From a checkpoint of a small image-text matching model.
Training: adamw at rate 0.0015, 7500 steps, batches of 128.
Data: trained on simulated stained blood smears, 195000 training examples, 4.9 epochs.
Rows from block 2 of the fusion encoder of a small image-text matching model, named by matrix and row number. Rows with one number belong to one neuron. Each number is 128 + 32 x the weight over its row's rms, rounded and kept within 0 to 255. All counts start at 0. Numbers have three digits each. After the name is the row's rms in percent of the matrix's.
After each neuron's rows are labels from the 100 texts, of 14976, where the neuron reaches its highest value: "fires on" is the input token at the peak. Only what is clearly more common there than usual is listed. The data: simulated stained blood smears. In brackets: how many of the 100.
# fc1: MLP up (fusion_encoder.blocks.2.mlp.fc1.weight, 768x256), inputs 0-127
# fc2: MLP down (fusion_encoder.blocks.2.mlp.fc2.weight, 256x768, transposed), outputs 0-127

fc1.592 067:126201167115123158160132099135128108127122109091099153138092123158127102188091110157104140102076156135160177057040170176103133146120173122121125136129174134140148155131194160126127115092159141124084138122151138151172117104132153101053082117137096175043109079144120128152166197175073148071095141088126111138161127159155092173128125158134140086154166118190126082176146121088184069135120
fc2.592 067:176134128125079155151148135167160100112160116188082145169124113136108090112146145150118152122110127116088147123134141108131158157111180169097049140181164110133178138134121159117075178132181107154097100131142160105103117153120055122140083085110184120232119151179136104120214153079152183165143151114124145037103131154159137129144144170153140091151120114136113123141099097145144093134181
fires on: "two" (67); "lobes" (24)

fc1.411 066:084187120095132160170172127149113151165156108129123125113122125111087132178139119184132149056082125135136147037072160184151156160114138149122129125147183139178164148123135115093112128148147126132107191136149123105141159083137103117104055130108082128052101091164137110116191187152099157087116114055152123097098138144123116127143177136130151088148206126180102130094138092149150045155181
fc2.411 066:147103115120093090088117176128103136153142174194128163122149140101110111119152112172128104146140138087095143161178168111183099126085108086126089125178201125136133127110136181131063149156162209159135122112139115166161154140099064143141125108177153125227127162181135137130199118125144071172156149148115182061089186132124233111110124172106137117101084100100064124139156103140085133166134
fires on: "lobes" (50); "two" (35)

fc1.390 106:049160090187096083112151089130098136143180126114164152198135196202108141131104127140140097095140111133152121093106113160129118113146124121122123121104192132162126194125145093164117134094177154142102133101148154099118147132171098119110090148133134101119138125125137118112134175180098143113105116105103161130113182162090090084152153162132204071155175147173084122064173078108202091144129
fc2.390 131:103098110151148150160168102136165183118145154132135125115116127108127120095109140048099139158152094143220090139158092092098128107126136137147135123087092091121156102184112094108161131090148124115151112057115126126069072123159127124153156188095138128132145155103127103133103075112126129147101143132140092134142101122137135167105149087110131136198111149063116044105116140182182146098131
fires on: "," (57); "with" (26)

fc1.462 071:152107190198146146125065085137141107121092093107107105079112116137168077125120083128126124149175143211104136142100124118140119176089184104150147141105103160094112116081203174123178166109114125089114149146100091145111145128143162092099132142150116157100089144168096097180083105069085108125108148189069103158166121071113108163103085093177134144118145092105112149137125139147122166110094
fc2.462 097:098129198112118118106138114116106145034133137169117162179142099146089118177135134133121133081103136101143153112119133130096145141146198152130132128148171116068153163158072126104071138079161163187112088073079161133160082120120076110122125110040127120153123121149078139186173134154145164067113140078147058100189077159144161187146167181127128082116125109143074070119095087141151078149176
fires on: "a" (52); "cells" (33); "dark" (7)

fc1.583 094:071110054129078051080133120088083124139145158185157179202200168125110182151161181117108110155076133126120101133163133113148106129172103121105085094178157111170138151126132141180077127126166151184158118121173145142132145162108108132147150103137126113188144134110198100083161089163172128160146111129113164106071182154110161084124151162141118110109049140123069114149185069166102126101157
fc2.583 096:105175145147121146168141064141120143114153149062113119126098131177121130144087123149154124063159115164171151091074122148078105127140135096149170176056152177134091186130128091124133182113159144125063148144127138093140124075170140146043096158123167109084156092118113154156086156137093152088073167086115093147143110149117091129143137146142155096183170123110104100051121138110190114125133
fires on: "large" (42)

fc1.88 076:156108079148142146159128155130172157146083092159056092091143095071129118124145178113103144162169102127122115156166098082130123145097142160133141086160112112128179096151136119149163117103085075084180079161126094141121108149144166101135133130141112160122096163152146109102165090125114102146107131196146111143158106139110078130101132064099076226116069141080093152107121159170109188064106
fc2.88 073:155167167134140153133160098127092088061113159120099121125083129138083104169092093147131143081120092145108164094069132136151093173136161092117111160132179129083085161143108169107094135088173160111042135122086138151117155065103120124062097104121122174123083127201075130188176182124072145082102150105114119128166144166126162143123126164162152094148148103121088121108138125138139087189145
fires on: "nucleus" (65)

fc1.312 095:164109141163127151162082122139182116088076106119054077090121112069092109100156126134095186127165118143113109158128130112151116200096189145102115103162103113113146113101149150136131126110121105125134130160103101169086134147113172074140155078114058169093093161173116075142143097125106177119147129189088086112165099114136097140117142083155111183109123103090087150136102140150107161078116
fc2.312 100:109156216140115109117143100105094086071118163152120142156122103152091088169122107154147117082103120136116159098115127115121122167157210116117118129136185135074120163113121138093082183105165171151076126112089142140146131118134080115103104088073163153141117112178078136203171164145117176052120127109116101121181092159163174156129138184145147097132132081156102138123095115148148088178140
fires on: "cell" (100)

fc1.731 119:042121103162061053090143087095087121143163149150167144237152175141105179136147157108133109127065132127135106122158142171138118090184112111085073092150206112149129192134140137174080113103178164157124160060149132155118141149135093139142148118115119131147150140111174117111185124169119153135129101097113179106142160165106154103142164163131172070140128130121117107124170066151146091114155
fc2.731 113:131148119154122153144139113138135199131152125087140136124098127158138119134118111073163124119157111154183154101097130132061144114105098159161173218067105156127152144204124090109144172121132111122131121099107155098106078082184119153064082174139158119107177131083135147148086145116139116113089150118157090137141093113110111144158119146107137114207127151093119050094100142131166122107137
fires on: "cell" (47); "small" (9); "target" (7)

fc1.192 080:155162145103135174193123087179156106113097116081073093093084082124080112126101078163141172094181093163113162104087131110130136162162185172129129162123115146093170114101105153103132121119147122162084160133099152129157125087127191056093121119123061143048116117172091126163126145127071185087135136117107104143188086149145060136144119086125142111106150130133119185102095111104130119109152
fc2.192 089:104140194139069116107140118124113080077149162164124149159129091158110086142136116163139122108101134116123156107132136119145141151153209134090098126162171126081142154116093130098067169114191172190094138113108151144134136131135081112132117086070158146128130114166093119184192151144145168100150101098115122075173094162180175141130162189133155084141118097179146151116083101138134079185174
fires on: "nucleus" (12); "round" (8)

fc1.480 089:130185143094097155199180081175162107146150087084115121155120111134090204127139129156168154117101101100120137068065143141135118114155132150087087118142109151128143144143108125110092122151165063173099205137187178073130128111156150110110068152122095124095144075131155116126152196160147137124126094080155135146096113191142069105161144095134166066096157132200168151084096087116169048105168
fc2.480 078:101136132134134104091170129118054101135163209089190149164111169178106168069119133149102082126091114142104112122120141162164075085175101090104159118152147121145070138131167124152110090115135162149082140160141143146125174087113142184088147123168131111149153122116143117137104127186117093147146104098136150127097179198087177098103131155163118113156099154139062195070170116090131134202124
fires on: "lobes" (53); "two" (42)

fc1.223 097:168095127146139142145084130144170120099088083123043066081126113080104098108151134130095195140174131142119115162133130097153132195120175148101118100155098114111164116107147157133148123120116096116134128167107091161101124152106176073144151084123052168096073153178111079149139085101115172124148129181082085113162101120152106151110116080166124175097121109079094152145108131147101156079103
fc2.223 102:115162215137115111113144095108092087071121160144117140151120100143097085162115104148139116072112122133117160095115131121121117177155209118120122132143190138070123164110122142096086173104165174145071136105080131142148127115133089114105103093079160155134112115179071140208170167146113178054118134114116101117180101155160165156128142188145141096131137074154098135129097112149150092178137
fires on: "cell" (100)

fc1.271 076:175206138123144151124088108119166115126110077098117092075119120166162048131110122152168144114128136114136178109087132157101122136089148138143134173087107157131147105112198134122161170165134077089122174155141122079116140082125147120043058135181115123085138107129126151147103204080116135130128155123135127138116123100135104115147103107171124109151173097169149142105094158049121134113108
fc2.271 079:099099138137141154122110120094114163051135144173132151130129132158125093168152134128100127115150136121166127138140124131061136151103149167172156132136139129090160137165069128118136124066159165141152070060070133152122068118118081118114147132060137150135114156148086115179120119127128107109114182124157055105167081106102175211134155154116107114177104130122096035133119125171133126141120
fires on: "a" (75); "cells" (24)

fc1.291 078:096146134102167144093136164091114156157126130146155160158141119161145145195143117129193120156135172133151147114112136119086167125117071152182145147089125179150157141170108121149131180132076095150147062130140158142202093090153100202069093161154141095133155117096141196131083138103139066125143165144195103141118092116116116144105121138064131147159125162146112089098138138049138123137125
fc2.291 075:132178147103124168138050148140140099128113108134153184153119082134129128147133085176137146138125139089056189096106218147088132144100099194106097212122136181115157162127110155105109089122110080120139106168119143094184119089147097146108074152131109041182161112106140203150127158138151124111137148102154156104123122102176088131175153139132106120179131114155134172144080104109101081109165
fires on: "nucleus" (50); "kidney" (32)

fc1.590 094:098173147056116159189112124146170119109167124136107181163120107133103138166144106189125162063088137126115195049072168161106145143110128179129110164153145167126170157115095125115099119108146100132115169123109137103169153087177143132096071134091113120084135021165108166134173204156108182056139114076184113111147086129137108160146161144143134096128165096236093127103081087116153051125129
fc2.590 075:116170138132095121097103165051091125135165150141145181131153150146122082174150120113146100133111164070138176108140150150148144134128090121147123159097187158119117120166134184160136171124142170176107171064139143129179147118168109171110105176141173142147114158152144159143136166138159061165171148086106178098115173107103115126123115144122135113233135122174075100164154124062101074153109
fires on: "kidney" (63); "nucleus" (35)

fc1.159 115:084199177100107149165146096181143100143153126110144138152076098137059150155099100175132153081078121143116162064065145172159122140131136134096119128138160136118133169109122108073089120183181143180097191116192178095147145102146120111080047112091103122088131113139123119159140203157121153116154092024127148080126134158157121117154185134134190026119167141184149123096121096129176042158174
fc2.159 117:105113094173108100122162124154108124182166197122170100131127158157106138041117147168099097128115113166137069144113120144155080100140119085100128059160126076148105117117160080145110110121151175137113162148146115147084191153122145131156137095168133077142143138142149095105106111166116125177141098135086172125098160143105175079090157127122137114180110158131142185090152117114142147188112
fires on: "two" (59); "lobes" (41)

fc1.734 125:044118097138071067087153102083096111151143147139173162235176169142085151141143158125137105122085159111145123114156145156138118106191096110080096119157209122168115191122148146162067117087170179166118158079155145154144129145137107126134141114111105129123139152116188114087162126182142161134154101095104168101130164167102159091151175164152169084146133141125127096121189071113145093134160
fc2.734 109:133167133182130163163131092168146180134172133101137138123079137166138104103104094123129108099151112165167155109073119144058128118073118158144148214085109152117144130190157089107137184118148107084112124145099134093092085076179105149073065167140178103109151126117118131148078147114119124121093162114128101123142109125109124159149118137127133131218132142132117083088107140110170122118133
fires on: "cell" (23)

fc1.708 091:165098133160123153165082118140194127076092100125053077097127108092095090111151118130097205131166105138118112157134129110154136184112191138120104107152092117100152119093141151133148130098125118113132136158103105153082118136125172067141154091093049162094090154168107087148141092114115188112146138179089072125170106109151103125117137078155121176098125117095097155135100133151104151072112
fc2.708 100:113153210133109109107137105102100100070117167159118149160129104150095083168124106148138116081102129119126161099123134123114120178154204115120114131146184132075129163119117145094078171099162173153079122103079138140151124121128073120110105086078171138146119119173080135205181159145123173054121132114118096108181092153160181158126149191144140099130126076149102128134095113146138089182143
fires on: "cell" (100)

fc1.633 084:132137128109152152136126130090145158140114073145120138133141097124154084167125132038179157145141150071199137118169130111090203148103106138124102164146105146129152114201143082110166181082121102142170104050133134095139043097164083135116116170102190112144153181098151155141147125071168091169109151109174141119117117104156112159167139099099150113143153140087183093142106140142130101059196
fc2.633 081:114100093102168148125117133126106210102122112205128151144142137112088100173146139167128145099128150090150139125156124136098123131103142148188113138162116127115184129177044121129127119116147139123165104102134178138130092131110078088127142099100060134145147158142128119138145092124152113150171149100139075108144114111088207182132149154083051162215093150089107058115138139151081152144120
fires on: "a" (48); "nucleus" (30); "kidney" (9)

fc1.747 085:133118127123138148129129142094138167140112071150132144122139106142169084170127137045183161141133139085200144122171145118093194143085107133122088157109107148135148119209141105122172172068116102136162107054126138093149070104148054136112104137109197113158164185083151147118131135072176095151096135108164145124098103119152120170163147096100163119147162147093181080173133146138145103063180
fc2.747 085:113088084099167141131115142123109208102112095211119145138150140120097093171168153179132144104134161097141140137156132131097118139104149151195115140161106119128175119176050120140135126129132132111170104122145174144130088139097092087123144086102067131143149145145139122123139084125165115149174158112155062110128112109097195183129143144080051171216087151096112064116141147144070163136116
fires on: "nucleus" (38); "a" (32); "kidney" (22)

fc1.210 071:060104093116102063056077153067063126151129119182163174160178181143113124210137155174198092118097238142149152119146151136121144153142121134122151125169198103188159186126112176156103134112117187124172108100132148174172100180134091151151112117131129140138121098131193148087204134148168098110118142110140122125091156120068155137161159156099138149142127103142097083160178096124128116136149
fc2.210 074:149186086125108147160149149143147177197146123147132102100124154102042146112136136198118114113164116095089146069111119126183070122094089098166102150096116136164078135156145111145123144210155132107113162165160131077099152079147180131048040160164111063129134120093129114096114174085129134179134162106099136113106127168062101097176127160074102107139089209137097157080144120136129122124131
fires on: "large" (100)

fc1.184 114:135101084170082064068123109088088111143132128174162132164171158149163152086155166028131132185089142088130085162194131109168114102189085102069081100139140097160113148141132127150125109111165138147149123070140108141096126143117093128163169114122167134198131201103186099115163083151163128168142093114095168097130145154120155098121133094151173101149105145079159130134159104160127141105125
fc2.184 106:113173128154107147178104067143140154128141124085112110103082134153119116153091076117136143074162104159153130105056140161067111124099118133160141181066101168111132125118136116113154134138151107125095153125116117116121143082189132111090093156119108104099103135148110145186095161153078150099108143134104092142183108090130107158127119122146132134230169144126140115148128141151174142123111
fires on: "large" (68)

fc1.228 083:145095132156154144165093119136165122089073088103054089100107121082129113089121124110076191144181113151136114148130115106131145188100191155136086100152103121112157131115137139121128120109103102072121115149110084160090113147135153065145133103086075166119084176159101094158161094112097183136120133184110065099165102116136112164130142081157088166102113117067110150140114130193131159038119
fc2.228 096:095144209127117102098123119091100120053126147173110142181137117161112114204128136140140126078091134097128166115110140125111133177158190128109139138134187135080127174144107154121077154088154177157087104101101126149147110132122070124095133098073159171134095130153090139194187165166129153049124150102138080104180103155126163168141150193148138100127135092141070088132117102151141084175153
fires on: "nucleus" (71); "round" (14); "kidney" (12)

fc1.629 159:135175138118130141171080150142178103126080031126106122115131111137162084166153124136166174112130154108123226112098170143074164188088143182132144250119125164134152137122141137118120140150102096122150130149124131095171112099141116141034053125159120136104111108124126169127116181093148126104146153132178126109106096072202110144143139132157129132127161094160139144167103132066094120087133
fc2.629 136:173151099168120168162081126138143154140138126166085117082116126145135048119138142127135162112177145114172137117132146155095152139055145141155125145115121151150173124157121105153187178097157135052146127102098145119092109119147088103098094129133150118129139146162142109114101140077143142148123186127091107115104120076149139145131080136110146136237146105111138085135097174101113127109114
fires on: "kidney" (79); "nucleus" (16)

fc1.258 072:150087139143119147176092097154167108098085102094052096104138108072064123131150116143119176107154122161098119145120130125166131203102170164106104103140110115105164123098129139151121146116140111127118141153116125156103119138110187064139141076093039155063101169179125086164164103123106176088154134152079078109156083135149075148132146094149138155102117119104092173113113109142120135073141
fc2.258 085:106163217154102106108145097100101081080127156149117127151133097164105082158127119149145107093099136129116157094117132099123115157152217116108118131130167133086121166112119124103090190119173171152081122116099142141135140112146079124094101093072180150135126109160095129195169166140135176056124125119113110107169097153173182140135139198135138106151128081154115140120093117150156101180136
fires on: "two" (72); "a" (17)

fc1.585 102:150161136116123124104094153080134158110130086126150145139140124141152110195134140057167122142128169061147167099127169115058162146093106143133144172096118150126152153161129104141116162126133105114172087129126148111174048086168114165033088158123145091094160121036152185130111142106170110114137175126166096137111094121114101167186142130127137132163138127099147055127140134082138128061149
fc2.585 087:115143107137146176153146114158116133174174170101166148126104123118123128072075084152084128152127108130127116115113115140122102074126114124170150109077098118137140090123099102145141135144154121119127165122134129110110154132167142127167089183175095099154137092148129140114082124139104083179139125092121182158118139115105121130121112142092076139255104142158128154103118127125156110160128
fires on: "kidney" (96)

fc1.672 110:069140099173071044082143116065108101149164142123190165205181178208105172124142146098126131145073148115141136123161142136124112112186088103093123128116183127172095206135153131177119128110189156148119141066166125121118118132154094145091111122153158097124141140099198127117119163181138116132155120101118191098107156185104117091140160169151186062132118133150137081103191087088176097133141
fc2.672 097:127160109185078169175115077174152143152151123064104129109080121159139084058111111128128137102132117162182145119082134160075130103099149153112150166093115125131157141137163093141136178127167105111113172116116143109102123129160124107101084154167143115115152113135143137126092148131119148145119118125119125138124121092148121124125126129130180115234163141138132136107092118097183114107141
fires on: "crescents" (7)

fc1.688 096:082151161098112162140168066148124147129153144106151154168096098134053143115118096164137130101108132105100132090094111149153136064179157125107100136142178125099127160101124112079074118146200138212075213109137192127104110126123163088132118126067066101079163089145111097129168163142115168110157110019136125081180106191124154112145168167139174048137155138167122115070118090115175052150150
fc2.688 089:069113158186082072111142145096097098138150178124172132151144135163114136108130142132139086174070111133105090108157135121156086115159118098083133089124111091119107133105147111092092148138180149171135122134141153135107179117139118150098128127105159091143159129094141107150127120167132108121141068126089167106124132174131166082141181152130134118195073163136169160100147096149153125160152
fires on: "lobes" (38); "," (35); "two" (23)

fc1.200 068:154148166162122155150098051146171111094121065078068084112072123116110115128098070159125158090152113179104136095056128125129128128118185152124113142127142151089173116106136129145127158088182115165099159133126155122103125106146171065113133130114088163054108147178104098149137142105075168094131152123083120132176132111141097137132154092145160115137179109116111144117109102128167120101154
fc2.200 076:089124196133108093085132135087092105061137161195125158165164109165101076179167148165145112106075152125115157115139124103118126159141207120108126133163158129086136147146083129104074176122171176176112091139102148157133111130134073120121124085075183138136134108165092118195182142135166148064135127106140089092178074169142196169132167185126131098125097110181119119107100115165125081194159
fires on: "cells" (43); "a" (38); "-" (7)

fc1.71 117:109084075149123054050138146096082119113140160157164143183187179144099185119153197093111110178084129106126077135181102106174101086185120104097121094145128100163106139142126124167098103142126156168141108138186154156102141159105134135126154100160115107177138156114176075101131089163158103213160092128123169126093145190074144106111149115123129123140061186102127131077189108142139140135120
fc2.71 109:108180144146084151162083059164162145131147118083125137128091087138122096125096099115134172095142091143152149092081161184099137133113143148132115195074147158108161142121126109111124167127168099138093168123114141080087130094199128109094085178111101073081163132121134120171119156129107157125115133091113121102162102101170101123174137154127161094201173108127143128114078101142172089128153
fires on: "large" (65)

fc1.198 103:164080124151127145153087135126174113085063082140057064073139121073103079108162136113106181147162134113114123170138127108139130179101176138105102106148103105125148107106152164154150100123109095094148128149107093166104132152090154063152161092127075173095072173175112102139147080115118170125145129193093097139154119114148135131107127060160142179095121102072114159135114146169069183082109
fc2.198 105:128166205142112122116140090105098085071130162139103124139108109136108085172104101144140124084135114144120155099110128126121129170139203107123126141129183142073124163099117141108103175109177181130073151110084132154130137109140095118090105101078151167128096117182070127208156172131103175055113135108096102127188098161159151152117122175133145098142140080156097143124100127147156096161128
fires on: "cell" (84)

fc1.761 126:172129122104133130093083190117140155143136130160155152114134114120162089142135105100115098171168126078109141127176120096105177119075098154164169149088109142117175112172103111106162133147141132104200069137099143123120046107176097159132129171120144104172154158108107161126102109070155067165152188166172077108141085091119130170157101143085079153156072151095154100126113143138108140111138
fc2.761 127:093100102150132113136169069146121140150133143104118091138113124115092153098129145177107119109136106136163094141103095116163102098161167117111130053123128070130144110078101095135117119133168144146092191131154133159089204166137199075151163139110059150051116105162124084125121099182108138142133081130106135149151149182104127077098148103113129132116131178150126137080140113142159156147118
fires on: "nucleus" (61); "a" (33)

fc1.297 101:121150149149138132118134118102141186149114096120136149132128116123142092164117124071141119166165121099196148118142122099080178130123107122130131169116121180127154118167124077113152184085133106138169107054106153090141050095177109126114109179095179096123184171097141164130118142111143121113101172112157124135121099083147098151167133134091138103181127118094150074124107131132144112058160
fc2.297 087:106132107094154129147152122166117145125138102150164163152138121064056163134138108164104124104130113079109123081097108125143084107147107120179146103143103108119143095110064113097097080196136130156132162125175190134131129110126150087141133114121017100101161101117134129150120115151140114153211106077144117137142113160098171133117165130066060121194070155150123119077118123145115118164133
fires on: "a" (51); "kidney" (22); "cells" (16)

fc1.457 071:137148147105121161209128090174172117106118094073068112095108106080071124148108086193120165086179109158094153078075149103111127174137184163136100129129143150082174130102111118108141161130162152147097170140096145129132122129154206062117107121110049139040118108178098112162154134105093200092145151119117094104163082160113089162151132120129146136118143145163103183118120126119150101109144
fc2.457 081:088155211150085107116149109110109081089138151153127138160133087161092089151135126151150116101087131120113157101122134106139121156154204144096100126150165129082136158122098121093059181118181153185077125124115156125133138112154096121101101095073162137119139115154096127197183159148145171071144094114128117083167089174163177132154173183145137101148120101165132145105087109156150089181160
fires on: "nucleus" (29); "kidney" (20); "round" (13)

fc1.622 126:133081075167101081067099132079098134143130110200147122159177163123159141097178159056111116199081165067114077166218117103166126088164092102078078093126121092146115128138153138152153116131164139136165111116149099155077108155116107125171169139138146135183142197119151081102179066146140111202162107125102169110123147153116149100136137095119144119143073140068132130132165128182111144094137
fc2.622 114:113175123151125158181103086139152173127132111095103093092086135147124097160094084113149151079175114150175140112051120144068119139098124137165146191078099156117142122126125107125158141127141107122096144113128106115116141089178134110087093142112107106084104142142110145177094165143092145093098162136127088155167111100128111161128112112150112142237171143118154103119126146135156135116105
fires on: "large" (84)

fc1.589 083:056140147096104113100186106138117124122170161173180178172118115122068168138136131205135146085074144108101139084110143161139130075151135121121103092173175107122138142152094106097076092167188151146134151085182158134139113149135133114168120147062063123079160080150127125123179126191129171136166108009159149126153144154139136114150162136124160034090154114197137108089137106115169059187141
fc2.589 106:132109091220113118157136120142151145187157140130122081101134162124124122042129133146090112155121105157124077150164104112156093109093129086095089093140107097161107091112192104125159134131164163102120166150155097141065158149151126095146122132152146115123108169158142073103135105117097139189135103156044187085093167130122147088096124088126148140197104152117141160114156150149143162117090
fires on: "," (48); "two" (37); "lobes" (15)

fc1.624 091:161102092108192124110121174124141157104094139141092134108148122075143093153137138120086109139204126139128083115154058076132107145069160117175169089114082148112125096147151142151150166115077129076155069157122137147154115107141120133093134143142116138134110173155106125149098096097129104165148196213151082153145104131064101126077073107095069214123052136080060109087128179144122175108109
fc2.624 108:129182171095147143111121085154102145061143169095135162160092101179092122123105097137114148054112120141141162102072156197112122148138175131142118128147199131070135182151138141121084122069149152133068123092079129134137117110121131118084106098108128109121102152162084148184144177141092155098129147093116070090174096144131159168120133208159128099123141108127088098123108076109149089199137
fires on: "nucleus" (78)

fc1.492 095:158091117161144139158079127136158119081082105113031079090125116076088091114148126129103179126172117155106114164129121109156135183117178147106122100138100113098163112102153154142139124112120113117134139154104106160094126143108190066149147081114057174107080148188103081148148086116105183113143134176084087120170106115143107136119119077155126158096128109069091159131095137149105141087127
fc2.492 101:116161210141107110112143102108094084067123158147118140150122101140092085156118105156132116084104118133112155095119128121128119172153216113113118127142188133073121164111123144091080173112166176147071137111088133144148129116130085110107106090082159155135112111183076138205175168150114180060121130115113106114179098156161173154129143193142144097131130077157101142124093109143147090185136
fires on: "cell" (100)

fc1.250 073:136154158144109159152105041154173106114151089092081110121087101090098112129088079164098149083157112177129145095072130141130150172086190129132110139100137149092148138088162130101125154125175118125108202134123129141095145101164154083126104119113070162044095120188110084183116137108095155093105133099081108128158097128133100158134142115146161109141159140140109155100105080134190095083142
fc2.250 083:081130208111101098094136132105095111070127139187152176196153090165093121172161146156142125088072155104111160109129148123108135146160183155099099122156165127084155153150087133105049142109147151198113093115102159128162099131139076129130127086076157117147141114138107137191188142167166145077137117092165082087167083165150178170155190195149129087115114113182116111107094095129146074186181
fires on: "cells" (41); "a" (39); "kidney" (9)

fc1.406 093:160067130135140148158096135128171120086067095153051072081143112070102105106180133111107167151168140100127105159141126116146147176099172164117107110161085101108177103118145160144168115117113105098157108147102091147098128158097163069153171104130075172098091170188116114125140081119114164116144130200107087133165094101149134133113149059137131178087124118062105154137113148165062163047104
fc2.406 098:127161205143113125117140096090092097063124160149109126144107116141109084180108103149140115093130119133120155099122124115119122183143188109123124138131184137080115161101123141117105176099176186121081142113082124159129138117131086130095102092077169169139101120176073125208159170134101160056108145110101102118180102162147164150114122178131151105147128076157087134130111124146148092160127
fires on: "cell" (71)